From a checkpoint of a small model that predicts escape time at each pixel.
Model: 2.55M parameters, 48-pixel images.
Training: soap at rate 0.0029, 4900 steps, batches of 256.
Data: trained on views of escape-time and Newton fractals, 145000 training examples, 8.7 epochs.
Rows from block 24 of a small model that predicts escape time at each pixel, named by matrix and row number. Each number is 128 + 24 x the weight over its row's rms, rounded and kept within 0 to 255. All counts start at 0. Numbers have three digits each.
Before each channel's rows are labels from the 100 images, of 14848, where the channel reaches its highest value: "strongest on" is what is common among them; "patch colour" is the nearest of a few named colours to the mean colour under the peak. Only what is clearly more common there than usual is listed. The data: views of escape-time and Newton fractals. In brackets: how many of the 100.
# conv1: bottleneck pointwise conv (model.blocks.26.conv1.weight, 128x384x1x1), inputs 128-255

strongest on: tricorn (98)
patch colour: black (94)
conv1.42:143132153147143133141095148135119167132151137139096159158129159165163134110112123134141084161108170148128102122099143107125114138131180129128130128167130112133147139135090125108140108136125105165150116123090112144147087138136163131106193139173106179147108130124118120155133102117132122152126121104103112107107115133118157111120155092163121121098127098109137118153124113134149121140139

strongest on: burning ship (95)
patch colour: black (82)
conv1.106:104175137088118143131127128156117108155142118143122128137104123122143138106133115133150100158103143097148154127135129116216125140129118150138126119115113114148112148092156175119138135134122131153167133155139159131157137137146136166169123136123135141106141133117124130094122146119110129130112124135144126119139167136138125146138118129148137127114126138107124161109124100116121121076145

strongest on: tricorn (64)
patch colour: black (84)
conv1.77:147130124132126109157139118137123185139139102132093185141165139157111117139103138138130150190119131139124141143083155182142134160135181129118122133125128136117122152135104111145131100105151120128160113176060141132103100094094133138087118143135129180088137103134131132093120143088117128085089097113111134116148122158125165123090101114146110125099156123111160168123156167129125142155133

strongest on: burning ship (52); quartic Julia set (37)
patch colour: black (63)
conv1.80:103104120134126116132132095121120117182113149122104144111131154120129120112158156167131113101134130129147132128130091110111123115130098127136126133105119140153130172121155145097121104116159113107143121089243142126244157136143130137167141085138126112160133107143096134082186112123112121127166111115111151115169140113112123121152109129128126126129132180170114134130152138126122119125111

strongest on: tricorn (48); burning ship (41)
patch colour: black (82)
conv1.30:146142134127118146115153114167129130136124099131114128160123115173154099143104119152122126173119162085132136114122146107146138126125144154105114130151151109132117091131090118149144133118103163076147137156105144133135137146137131155137144150147151134138127124150176170135125133134125141159158112138136130139153166153134141136157130126141145135138118157113140117128111102123144121108145

strongest on: close-up (53); cubic Julia set (47); Julia set (25)
patch colour: black (73)
conv1.38:192139138064140132134157127151147172104137116141137158160132110154119137117118114131143143182124138094120171135156157127100137147129160143121101117150116114120128167148136150143131132108146128107144143199132127164146101149105167106099153083129145101158162133115133139102122124128122147112156153134109157105154143138131132120137087134151135143107138108125132101149129145137112139159123